From a checkpoint of a small segmentation model.
Model: 6.59M parameters, 48-pixel images, arch unet, norm groupnorm, activation relu, widths [96, 192, 288].
Training: soap at rate 0.0017, 9800 steps, batches of 128, held-out accuracy 98%.
Data: trained on short English words printed on busy colour backdrops, 13.9 epochs.
Rows from block 2 of a small segmentation model, named by matrix and row number. Rows with one number belong to one channel. Each number is 500 + 40 x the weight over its row's rms, rounded and kept within 0 to 999. All counts start at 0. Numbers have three digits each.
After each channel's rows are labels from the 100 images, of 14976, where the channel reaches its highest value: "responds to" is what is common among them; "colour at peak" is the nearest of a few named colours to the mean colour under the peak. Only what is clearly more common there than usual is listed. The data: short English words printed on busy colour backdrops. In brackets: how many of the 100.
# convs0: first 3x3 conv (model.mid.0.convs.0.weight, 288x288x3x3, each kernel summed), inputs 96-191
# convs1: second 3x3 conv (model.mid.0.convs.1.weight, 288x288x3x3, transposed, each kernel summed), outputs 96-191

convs0.98:557486532569452533496584491544535439558482498472506555474493462478502508527472470494501436518479557530521344496506530513542454480513473505523491509445461455479529450462436489515539540443484510473504439473483547593452570470526533506534501499515536480542574469479551464436447505537461483567
convs1.98:480461470524461440529489539566522530444497442520464484469532455483498458503470434533466558512543486478508480461482518480440508431492467470550463485500456561470492536497431406598477491447543496528477471471479483509515537538501452470505465501500485487497506485520513491454514448503461528498
responds to: curved (75); serif (70)
colour at peak: grey (45)

convs0.198:440483511507506484445476475451513520495508521453576533489508574534484481510521484543482472501408532474480582479462486490520449507461425539406481511386543561531502453513551429477482437560517509477524466503519534466539418493479511511543422514511436543480523521520491526547488581518474609538
convs1.198:512509519459615506508467503510494580491525572541520533418518465493488510512562524523534479520479482536485509536475541513492520578565494486491494542575489522482514446482497469431475537457562507595587507463509494587428429415433449536489509485506531526520508483514543477519440509453513430458
responds to: curved (77)
colour at peak: grey (45)

convs0.169:371530505424518503516505434516507496512535597510544514541536490485526497462526464566537469513536509477461506546478491485500461528500526543516561501480509571401513531509526500512556513476483533512472468530483564481511541503458484553541535488530488474558512432454599507437520495514417482495
convs1.169:543506504405446475549484575487501438433505468514432533573520521540526493560509565533491527520513532442451534508556487557540492481535469451432454498530483468576506539573524521504426476526511431537474501529497544517477488495551555511484491508476497504476444485469479431429517539466466494491
responds to: grey ink (100); bold (89)
colour at peak: grey (43)

convs0.141:467537572526542539486473543532528553518458481529511539471537533549467490451559470467497451548548441560518497481521460480547398458469460518584524484448536442500463504515472513532544495496517478550512448528497408544463414441505463509541510470490469427507538433480519457528514514511538479543
convs1.141:526509580432514450586520527434507492479509526468465477540564439563535443495553510485475395483451533422407530496507537498434550548476552449548477469493491539523572493548535507484502514476500493553433515522554554536571454543392542532541488500498422546442486493436555508500491485471467476541
responds to: the letter a (70)
colour at peak: grey (52)

convs0.55:505474469568452439440464528495455541461480521471447596537548457438500561527584535469487451508478482538452495536496555467521484462535482555472457526435444467461522548425503472484416552455478516424455530509474480493546494538459461511565565481545492540514476458480463460482529534518494567524
convs1.55:424552437488467542529464510498435525521441483497543546448461485538489531540506452522508463552506486572502536526505506562486499485454523458475431537563545493508544554507489509450498523457488559416554520514434499510475512506529510499507437513479522492514441531599479507546518478470500447550
responds to: the letter s (98); the letter t (48)
colour at peak: grey (44)

convs0.82:587427481549458530532543460486536507465419520543489501457559469541535549608659566460410439451522455466530513500537544561500499519436476402482505603462477493513522474551478533454442573493544501481471548499481526478462562465585523513502513527438387491497470530476441509441497475461496500445
convs1.82:500539539451486480539458488542530476549436558435511507523499450505463591452476424480497452489475537520524479468505504534507460463484448561528419541521442501488528497485523492503611468508439593488480489433442476501513475463557504446501493586473527473509499573510485453506507460472517537538
responds to: bold (74); the letter a (62); the letter l (46); the letter s (45)
colour at peak: grey (47)

convs0.281:569499529567509493472538522477525557510555541475538508484486490541454457486411482487512482442476409399548501484472527477483514479492535524512497530496578497526462515467507528488562398483509454553454493550591470585505480439452449487469470488480524519441502472499496514540583526463509497497
convs1.281:423494585540467553521533466473471426554494514497501510507501496565506548467516573474468453474440486489534536510513459508510462574580553511520521447481459430477474470523412615550453573475542437486509515472538489506497464534504477471466491364498479484473522475520551519469512526492495503441
responds to: the letter p (50)
colour at peak: grey (49)

convs0.22:468506456495515527488506438467465493504518508504544560522484500501564483395414496553469400540434547539464513476492504484481489488555476464462504517455463489509527537459495496490567467511586474532528493419527528478500528545467554458482478583570481480496484484456611568470505522558462544552
convs1.22:517475520487555455510499521464486524480477495558518449517469517522503495513498522549508583426512507582479480467432516451511503506484477476412467529555443561486507533543507463502491568503505553502415566529552452505517580468488514570490442520502593481460548475508554543484452499516483492462
responds to: the letter c (53)
colour at peak: grey (47)

convs0.214:531523474455491475405503487517512495486452501463444560531454493502422523470553519497468483523552444448530552498521504507490455454503480501489477395518499589474513520497469520476501553559471515448545516494412485503489547503487451523500499513557468454530489480519443501532468436534445447432
convs1.214:495522520403489461524461524523462490540477558525487522531429565492483500410554555549539545499464452477485454448504517483441459530495531514529504481508546493534500498464504556446472479428516457498477512483556452478458529507496513513528492512491542472576487540503569479535476554491527523537
responds to: the letter p (38); the letter y (27); the letter g (26)
colour at peak: grey (59)

convs0.81:559536527484521509465515511481548462537466467480481445476561590558466579532518585505515572438538443513513487517580399536570485443463516450497431437471504528526464485501493489479476502545511556515482550558528548485513519579505464537462522528541428505504514493493480508488431432488464459526
convs1.81:527544568515469509483490469512510493482482534549476495529447521478420552455547496484542517513566446490477477461500497504503491463526491494533460492505443544507501417453526554507545402404493498502530521433521513416534514551480514505552464469434504486530458601536396498502493475476513485577
responds to: the letter a (61); the letter j (27)
colour at peak: grey (49)

convs0.35:540507484461518567431511521480428514375452530451571526525545515575467494494427510477527482545476539517461523519465530461505560543517544451482560525461508550516442500484513460479454557539525537478470574501530525470526523538516553591531486449524587491600527488422531520455514469469511474588
convs1.35:479500478514580437405537455509555609437496524566495515474515467546492415563443519512498473556477520506550448498495474562519510529505473510410536430516556483530519456437518488476478527496496462417517464520465541490485468425534559486453453528524501451535548534543460563552545550443530476532
responds to: the letter t (63); the letter f (52)
colour at peak: grey (42)

convs0.32:531482443503528543472524504483467450519480462482498495484383539424496457552468559509486480525492437505615504532531463494491530487510563533541499489499456476559536464499465531450460516537504537522507518448530470552501552475449481507492526522460474490476476488520486554508486457555566422412
convs1.32:533548552507486491535510557461512480517468547565492505445493510476447497490493576507458522517543441555478535479544499566617531549541486510539503521521474523494532511447484462533504489489484543495537512477604514600420464487514468477462500503501514470448475472544471548484487452475499517423
responds to: bold (75)
colour at peak: grey (47)

convs0.93:503458486514527557553538493458495469492519511524450540550522461508539418507487529518453531443507507532555572479459535472489412549518524588530451558510485548483445491428506448523462510487479493511526495536541467501482539452515465461483551551492462516507461537494485414462480605501397477475
convs1.93:515479535498509486450464456631467472481491453563504466486461518460474507605463498479540560503512439493498515527555529395494559463502499494480440513547510571542540482488490543515490505508419485483493473546525435598458502468587468504520541506503545512527534496542437518509519507480424473455
responds to: the letter k (47)
colour at peak: grey (56)

convs0.250:491518442514457596474444505469510444507478530514470510510488499487506466519446424551506476475531469568471543478476551432465471464534527529487506544498566514530531493474539458502480539619453481490560502509529475515583525504542516532434526490487454493477542501622390525529422512503491492437
convs1.250:513550482421501523535547513517504493514532513454434547452427511494469522524490490512511547452507483492494487488607522449466518447483495542477528469577476488474484460550543501504500530574573449587425469566506483479521655433529540581570492499508499446537443537517502505469529514543504523452
responds to: the letter o (69); the letter y (28)
colour at peak: grey (46)

convs0.37:422564510504481472531477489494427510520503505497548446552485491491524547506473454502502581523507472494525562565495484495428530520482498485506535543539497552497565562573494552462498506533503537533536468515550573595527544433455449448477450460526503521549541479559497469520523445492549509515
convs1.37:431523518428551493509523531466497509520540521502525465565557455534531463433483540491481481514486491530491570532453548522488457495523557553500502471468479468473532574449579501484461496462477512513493513500495477587481541639409454451436530495513508485487500544507549488498539490524496453493
responds to: small letters (63); the letter l (48)
colour at peak: grey (46)

convs0.29:394532530504551452510424512425508519483528498497528536530517464515488527455517446504497514495500585510558513436501510477460505524480480538516500465573526482409499544502477522483525456486594433570465506462479490527462497507461582536533501493528430499518488505521517426552499556516528509539
convs1.29:532528469431584528468501453496545449435531500453475466602476539517572479506456527544479446524525573486452458451544445467494451574518495451461514481494501526497481473522464506540460493495535517429488453477469532478583482553496450391510515553526576574450448525384495414460495520454450429510
responds to: the letter w (44)
colour at peak: grey (59)

convs0.116:448492440455468478528505436492488569493458500557482531554429545480526571517466506481501521472489466499435478537530483428478448417545523493467422569521568512517507543572485503518487486484494463523497457508465549521500495568540451454523471495494445513468507495506540455569527477531499557522
convs1.116:536524523530487543575497482504461462518495527495541537532505648487553491431548397476538497450496596509477416500521511489486482502525499571448547551418563518480482566498523498473515446487496511442512520493568513426466459581525426530446509552498501458477527483534535578532498507564500495593
responds to: the letter e (100); capitals (62); the letter u (41); the letter q (33)
colour at peak: grey (43)

convs0.123:507501516560466521506535462535474519497538463495469498480523496521550465452417456522479500499509511519437456481443478503535502455467478497509492515480577484510514541430557481567539505533506461427545526496576459548557491525537483439505532444537512447452498510521469478521475521531445462585
convs1.123:486531479446507545553504490430479446525458530500526425444473472537477506532434442492514495539530456423547427527510466528533554490484473540481464488530449504482494520533521509531495521525496458510454555508487522515500580464480503539452489541467457482515520509571524511393546494538537508461
responds to: the letter k (34)
colour at peak: grey (50)

convs0.266:479478508511522459444542502466505502512559487534483483505442504432492466559550557446507483456433535447543422477477413501457511514510461538482479498510513544475575507515488543477510558500496545503499482537533521470490455531472503416507466541459536527605474454484502579554579563524504505427
convs1.266:428489496517448441434531429533441486553457493518575495492516349547467507508528469535456480546500545511500493503408611478495515473515537493406549519559524485453513532476457472578525526469473458475504480494478523633487503561475503508559488482483591483472529520510482469516462520494471525451
responds to: the letter w (26)
colour at peak: grey (47)

convs0.115:515498501532483494483449499443532530468462518492473541526489520506507488498458446533493532474496553535580504529474471534428478572551512495467508479498572455475483489500541519549518500509482616496544492456478507499496434455478518561554503509580520444472396574515515472521515489505506427524
convs1.115:545490510518486524470513498456521519431429444472531464511489477555475484456511508419514518512499414518501531479543470501483466537461493536555503480511505558490510439507469526426506524553471439489508533507523502489461560507510487526484599532479513571555481434526473549512450513434473479432
responds to: the letter s (84); the letter p (36)
colour at peak: grey (42)

convs0.92:524495491502495515415502475507489533505497564547565582541602539521513455412539484490530418513428427513528538535525496505519440481468525578462449485554573505428525479510479462462536495529498432548506460527541471525439560493467496475510457496523457490486516498410489459570532609549443458441
convs1.92:559479462511438446474484527500488423523535483444580472475515489582549433476516526542475565518555550508503488514490548636534538523485491460557469452479481509501549574512417479544410537475493457497497521481564477566555479491495494547550485524514564447473548514548488447482582502499526526472
responds to: grey ink (33)
colour at peak: grey (47)

convs0.149:512513478476523490465475444439454457525557537422553536476460473461499431518524587496457547484490498482517461529460449468535458570483534533572466479549410458506568403570508537511497550522502477459512500477550480509511488490495398522525447521477509472515554464501531465500510465516504444518
convs1.149:450460489499525510502457484608569498502561486517527485446533499476534484545511468550476531458516547508417568505561503498477528460470444518528546518489502567492613463480476442498513524510567534573514464470548540556513551440469497563516457504462523438518543425467556500505486542458517517463
responds to: the letter o (66); the letter c (30)
colour at peak: grey (47)

convs0.202:484396464485544511424503472436510505433463466470528517459506513569472517461553466495481464466496526545518559592526526459438538486531541509483467502482474538464506489538508506518475554472573459506533505492466555568444494538538433562518532566476432524467524508525495500585467530472493510496
convs1.202:469501493474503517507528480513522482554468433470440541445500494536515457503428570499506617502586491429464415479542521539520525488452477498496467468517512543454501571437534487420498566517520461487510479423559490559540443476514472501529430550489507492551471539488488465518485526478513536491
responds to: bold (78); the letter i (46)
colour at peak: grey (48)

convs0.269:489532503594483457531521513510554453511441530450526514539525445554494487518472451527535452470496531552551570488443568497500504417483571489562495487487450501554448466440473498448501539603492489518491547468472479494532563529469451467514477512505479525474489513517573491523545503541481470470
convs1.269:470497569458537523485496503559574565549503463536524519473491449487460498433537510497518467540418520534510490450468538458533426440521470556428514534553445462505472496500528489488513536493477520476468501503481489509443431463538456529554540444482550462476449523501531506492491524599514520528
responds to: the letter b (57)
colour at peak: grey (49)

convs0.220:503434495555561501545503547460525472413495464434481515456517477447547450532548474564507503491470563587579431424490515494497474506517460469465485543534507533522519499535508489487490470490551468485448498493463524456502525496516557510492512544415485535493551511431549431502466510549550511498
convs1.220:464410538576586497562541484535480519477497468573505486552511484432511504448471477511468511523482533542468498489532552495429496518548463400504516490489476502483508504521432494563487536541515470515548532519479482432463442485536530494480472468548512508571401498478434498530492470577549532499
responds to: the letter e (87)
colour at peak: grey (45)

convs0.108:540489455531554495523586486480515454500479551409466470500501473495526500498592460498483472453496540471473454488514559486422420475523502528460500539451541482485562491520503491617501523533472407521466548494458469516452526461537461519503494480527496475543486531545533407478467532481414493481
convs1.108:540609452447452423504473545529474447475519502451542465482450494574470493522435452435503465548490470504523484508507594458463465486439545463537463426488510455448494537544448530419501572572477521480490513531525446484535485499538466468423499521484524483543485529415487534521563550502557460467
responds to: bold (82); the letter k (34)
colour at peak: grey (46)

convs0.80:557452513534529496500515480471616491537501505466472466400467526505458451449478528520463523523481496437505518568588506481527452578519468529482471525555447424529442464507537596470568452521501451462488528473526514500463498433490512506473536493470453539537498464552537500515443522520458502497
convs1.80:435476552476478529469473563595523472406465469569490461472529517494477449488475481499487511451524482571537518429588497472468471483482409449571501471455503616442511460538468535533533524496515564584505441479469516584395513468521480504518466479487511504526490507449500491462495484510434437469
responds to: the letter o (77); the letter c (30)
colour at peak: grey (43)

convs0.230:460507490438512425516491554447475549445540464519467478487470498473458490494585522510516493523407447450432494619515466502498481432540530581542466502513443540456481461510488521519499479501503464480532517461505479525485497418419369470519485539497520495514486455485471487508503553488478488514
convs1.230:411566525548591538493495456502505486503494456517512506524472444480505525470475529548483535493513524485528439486512499522558549513518526486468517521532491464503457510500472542539413540531518478538498493499446497564568468543481478499513544420504467486517477486513562498506497531488484533367
responds to: the letter i (55); the letter w (32)
colour at peak: grey (45)

convs0.14:498498509457538485468437523507444492555434486543514507457513548591476497493572458505484448494489430602500517554452433434468424460535453466581491510536506527493555510517559507522492502538540447502547484465512553444457458517498494574522501486533473481451490489564469436504440440463429523559
convs1.14:465555511423487550483473502405480514537459486511472480463500468504495532471520469536460485481539478502447555525495532488438466501437503514442548510431516494519572492559598547504481525484484561492504521558497469477571581581522541511525446509440538487460560508541544454480506546428513483591
responds to: the letter i (82); the letter n (49)
colour at peak: grey (44)

convs0.244:593491493444524521447504504536544457481514544459479516519538491467485443477486480462526524455450505499534531524437504570523489504442605498526541520500544488503556479556535594474499518535524438532501497532486441488503499484492519408439473508469566523503499487572555540526502476520500467475
convs1.244:368520552495524528491463547502463454540513485500519543472496478494499534499442501437548464467586547551519585525450495488521530526504445415510476540477466509498492488510489526479470513499509514505539508474483500604523468551440454509530493415481479524486424586457510492497542505521484471522
responds to: the letter i (49); the letter n (45)
colour at peak: grey (55)

convs0.252:508507492461468544381381518451515548522494482508495531498581566532463554454537478471498468504444466544489556493507531525458477515468476471525526471517535556481468441510510495456528506460535523525560565416425474487487503536446504488488501476623476527541451570520533500533511495510516433466
convs1.252:548566558529458486419456470448509420498564525569473478567478537567564488506486525548514554453534468514525531485502498463489450476549549512508526458482514519557587470524518554532383461474472406478501509560501551485521510600502528455483499480482563500499464561586550526480523512433456516465
responds to: the letter m (31); the letter p (30)
colour at peak: grey (42)

convs0.211:494523460521485521453475460495457509458452456492488470482516509526474493440396498505503438497532450501411551559463479530464525549540464524466538517518514447553510546482552505517434506506484461521489492505515415464559490543506495540498462469451481503511520458442519494476423531520549529420
convs1.211:449521496551579506483486547513504501512531506553501550443415524467527509468484567509503478520444478478469503484517514513540561538465522509538508543490499511466511467461539437468541481512492538566560501456483419514444444444484536511536504557458513533385530504443468515550527563515480468480
responds to: the letter b (31)
colour at peak: grey (47)

convs0.94:472474551457510508498517488509511512503488488450426448510506485527493483450502511475598475501565444548508524567498482455514488452472460518539442466567529479459478499501442484554499467507523384446439510568530486467519394473488499526520524510461458498477542452463546489479499563495494513575
convs1.94:575497469527473529408512453489524449464440536439541486541511516519497479501446549474490438592509561495550473419495451516537545478470470471501406467473416520520421455495469521506498404483527509508514486555569482496508539443485436531477476537484498459459525506532523420436475439511478543502
responds to: the letter o (75)
colour at peak: grey (50)

convs0.139:489509478478531520509475448466503473537517500538463615515533506477527492539574455492545498491539520446490491494488487478458460493485499508562541545513544562431496461474508572540547586543523558431505467521489491527496578549436451539599501568500570538484442458488504526526489512543479518426
convs1.139:507503508508515485443535529526546523502473494479495492539459426519503536425492458538486516534435429456499468430511529580520489484498518553499439465523519502497562549463528456517383573566561437512444543446463504484599502530514448481525475514530516496499530472490553525485501484540477489449
responds to: the letter o (69); the letter w (36); the letter k (31)
colour at peak: grey (42)

convs0.260:577499575521488474458464569468458474515511534406532502500518504484493469514520516485496443531494434525576581455409537527510473525524483480505514397502575473527533441467463514494520466483495443490511530520504531497499423499440433499547488511487491514503473496512564492574540549488489486483
convs1.260:463503605457517510503496548461463499542540522522510517488500502537540492457573530481522477409504496566491589459542587420458496453570435455520452548521516494441513453594537537477520446473507528571473503489523458550375430453484435469549549411460568513488494454589441474512502481534522527497
responds to: the letter m (31)
colour at peak: grey (44)

convs0.75:526508548525517503515522525484472497542527460567501603518526508514495400524522517444538503472483504488522463514464479485504450582488474442533457484524556491469564445453483479490592491525551410453552586493489484560511517447456465458536525572500571533497465501524550491509564572536484492491
convs1.75:503478470556518504465544479477477521522547472492425407457454490449512420490523473549474512465473521482501507436491375501539458494543500503482524543476510462576440448524498561495443446573507536459437498466499520497575475572493493517478504538491542452550549421464499496471414545456538444523
responds to: the letter w (76); capitals (62)
colour at peak: grey (42)

convs0.122:557530542462486493544493528539489508460487532548473552532506487444574463501495442535595510588406454549547543530445553428476462500535561519561489505523501444505496565512489472467505523522549420518537518501539491534462489509414489513462510485496489533508462499463529481469489540539483556517
convs1.122:418527535471558533490453432512457481553465419527483485553543464474462480466530530415443439503498516466525484498465467552555418457506495498494533465477535499437553469528522479552535539507519480506494514508507507535572511463479460490504502477462546418453507462549541518593498497471492479492
responds to: the letter i (55)
colour at peak: grey (46)

convs0.278:504491553478492503454509504512531482507513574482407468452427499529423509528462502520518509428490476489447493527478506595565498443529519464598496474477578573478542468544512475496515481543502538510480521442472538572518454456471482577537452433480407498481472489519497514539415419473548504479
convs1.278:471571615478458435490507533504497485548512508565448443517522526483547458387456530585474533494496451539518620517510535510561444463547440507512475490534508477500523454505503551524408439434559474503537594461541478517505467621452466468554448461496469500519484497472493471434527444509481480497
responds to: small letters (64)
colour at peak: grey (48)

convs0.254:470477496423540450495451496558502453506511507488476492515475385565479567485430483476493487499523479514503506515479586420461517484445525512522509507521465528442497621493476554507467492523566486527492514511495563489489488620513534516538458516465450489537455555521500519538533543539507553605
convs1.254:450502509501464438555485540563512512540507498529558526538480575539544501508514504498548529489515563531443450521514566488452462434514473411421431526495506521499526498461523543506519522516461552468556450579453499426464508543481447494563555486514529576426453501492496406497512492568506514548
responds to: the letter e (80); the letter u (62); the letter s (43)
colour at peak: grey (46)

convs0.285:536501540588517504490537538495470518503533468505528514474475507456515448635533608506482490532558466479524516584529513501549604539472464551452439529552525495559460473575488494484496522518504486493499543482548492541470458452501544517500501502500522501500526534469486514552534534426554456496
convs1.285:528511498499515534469486479528486424432449519511549452516533527504482436471457484501475506535541511538538525432529462534574479468577458482608510420491445421440554551547423487517431432487460469485456498510587506494554467442511500455501447601496462508514511473469497440411469444445518525496
responds to: the letter c (32)
colour at peak: grey (42)

convs0.95:529460445539526541532496468468460513511515512508471507505502525473561491539428509476408449409444515486407426456508544455486482430528507460469548492486524505570519498509472513523514533484534473486472430480504541534508552433527566544537514565473515521590567518518480442436432525493493561514
convs1.95:544491510466577549566577481465496495497479519489480512465485448464451438518432455562506483472494532549462377485513545553458510529554540447506527575552476539438475547539460408533517544559517520531400514522481539451463533502448484553474508545509414454503517523525567503501518532520429571453
responds to: the letter e (63); the letter i (53); the letter c (31)
colour at peak: grey (42)

convs0.121:444462464479540422496470540478513545465428552495485536486438460539456452496595433532497479508517519449457472513499548570504482529487528493529513513524487477467586489473461389514428517430475521451474560518470561492527493545457511568556497463506535467534538473491442512538473428462465485539
convs1.121:466512516530512558549462488598449554508509571508436491494507522478529550471570529479443482483471441505451535501480506386485506467503567531483518502596533435522434505447533531512500482503479481508554488509475455487505426526541522500509479438548551525567503498465525480505417486426487487465
responds to: the letter a (77)
colour at peak: grey (44)

convs0.28:469466486551460488516523456491579485432470477538535472488483562458468516520430528521445503455477518458466431491498532480480458470462451481513534465520474495525535412515501452518554558557498451514453485512509561472513468448562468495554543469451489416496536486457560480525488491464538529466
convs1.28:563498401521460497544550421484491458476503474475507501466501484516509461516365452547475471555487451537532487456501557515442568493499470573509507502569481500492567467483541411453521563511523460524502465503569520566510508460465487481478462518434403501533514515478514468380453482491452478457
responds to: the letter k (29)
colour at peak: grey (45)

convs0.152:383462469465497541514513426490533471533499598520522546540548420476557499489537489554539411543519542481447484507501483498474500561565513548552494489452515572413506465522490521491538517492511545478498450533481528495503569485466509549558501460511512526508503413480527495450533534515420477525
convs1.152:537506471420459379512520506453587498447522477542453506500539517540459460504518522532531517465548456447497531535496489481515464499474501414519490484530534521506558551540514519455474489519544493503523501535532490555457526465544541555514538475509413449514510500517463411445516529530494495523
responds to: grey ink (99); bold (89)
colour at peak: brown (56)

convs0.127:428501493566452479596543502435568496469535524466507480550449479491523497523498516492491484502452525493535417431499472511496515425469454435463522520506396508503513461509464504518450492468544500548470473463515513507517540452513515503533440494486506499514579468469488435493510507538609473572
convs1.127:495457463533493528576499524521416557529428492622489473626439586504485486462520482440469516476515479536466526522460467464445512533484515500521516548441477553587435580503437459540574499411453495505470495451542529481516478547469471488432525486490512527531427486407530586525479493487457487504
responds to: the letter e (100); capitals (83)
colour at peak: grey (42)

convs0.201:530530490479485442455535512444529485465453573512521457566503503516459533496470553564511503447454489435568516516543484540425492498548407488477485528432491440447510539514522561531475479533594531515513558472510484531503522474470514531512508535499475502476510538405520520528528497442511504484
convs1.201:556500492538482460529506504385582478515432509463556510500480551488523539559511573468550490490544487445524421545491547483456467561458514451490482600541455486517540497466595499465486495535430475567469523549495456570483503524500481505425536535449529506519499476553445454438558571464506511447
responds to: bold (89); the letter o (68)
colour at peak: grey (44)

convs0.218:526531512495465578438539505515549523527469483524422533525470418473497534454436417518459423536474514474525474544529453514519562426526548516546507492423489491483449481508458484485539472461452515483540548442530486468545585479446434444477477475452463462491522441514529500494492424532591504415
convs1.218:525528456473447397541518542479432469461503489460479460436433523569508454422520529550514543491543492472516444537500447504510498504546504569497471471503515559469547464503535485522508508449430458510444535516509382435448518538475450446487462518541567471512509548490565461474514463456541488498
responds to: the letter a (69)
colour at peak: grey (48)

convs0.143:533513587615455473526421587483574552481522545541486505572517551508528518492525493462483547554478496520463442434487534508427479536478492456509459475496499529561470571525472506427519473518513472536485466425542509426535507467515425522488454513520526533486476485527489468526607483480616501415
convs1.143:466470477493471449532521510516504469530503444496493490539453428499503552463600473472506520480478492483499560505497529483526555527504582542520493508446487444529435571435440547628461424553512412496425582477513442468529420538465523468514455485513486471500546496480499568477507414565499571452
responds to: the letter e (65); first letter capital (61); the letter p (36); the letter b (34)
colour at peak: grey (46)

convs0.31:450484526505479567459405504468507463483483509576479541504517505476526462462527497555487512541483504477511453437453427487519540457457510525511561451543518500486479446497497536444541490525511481564485516458554487520482577448488472493483458511453521474438477493487468527573580523476500517478
convs1.31:573473492463574436479522434499524521508534529497532502534534501536467485503525599545483547452413452508464523530504546503552532553540580468517544524497498458571458512492515552515541482507495422548470520519496441430477476527467469503498476523497464430449534452537520481430497433489466478516
responds to: the letter p (49); the letter b (40)
colour at peak: grey (42)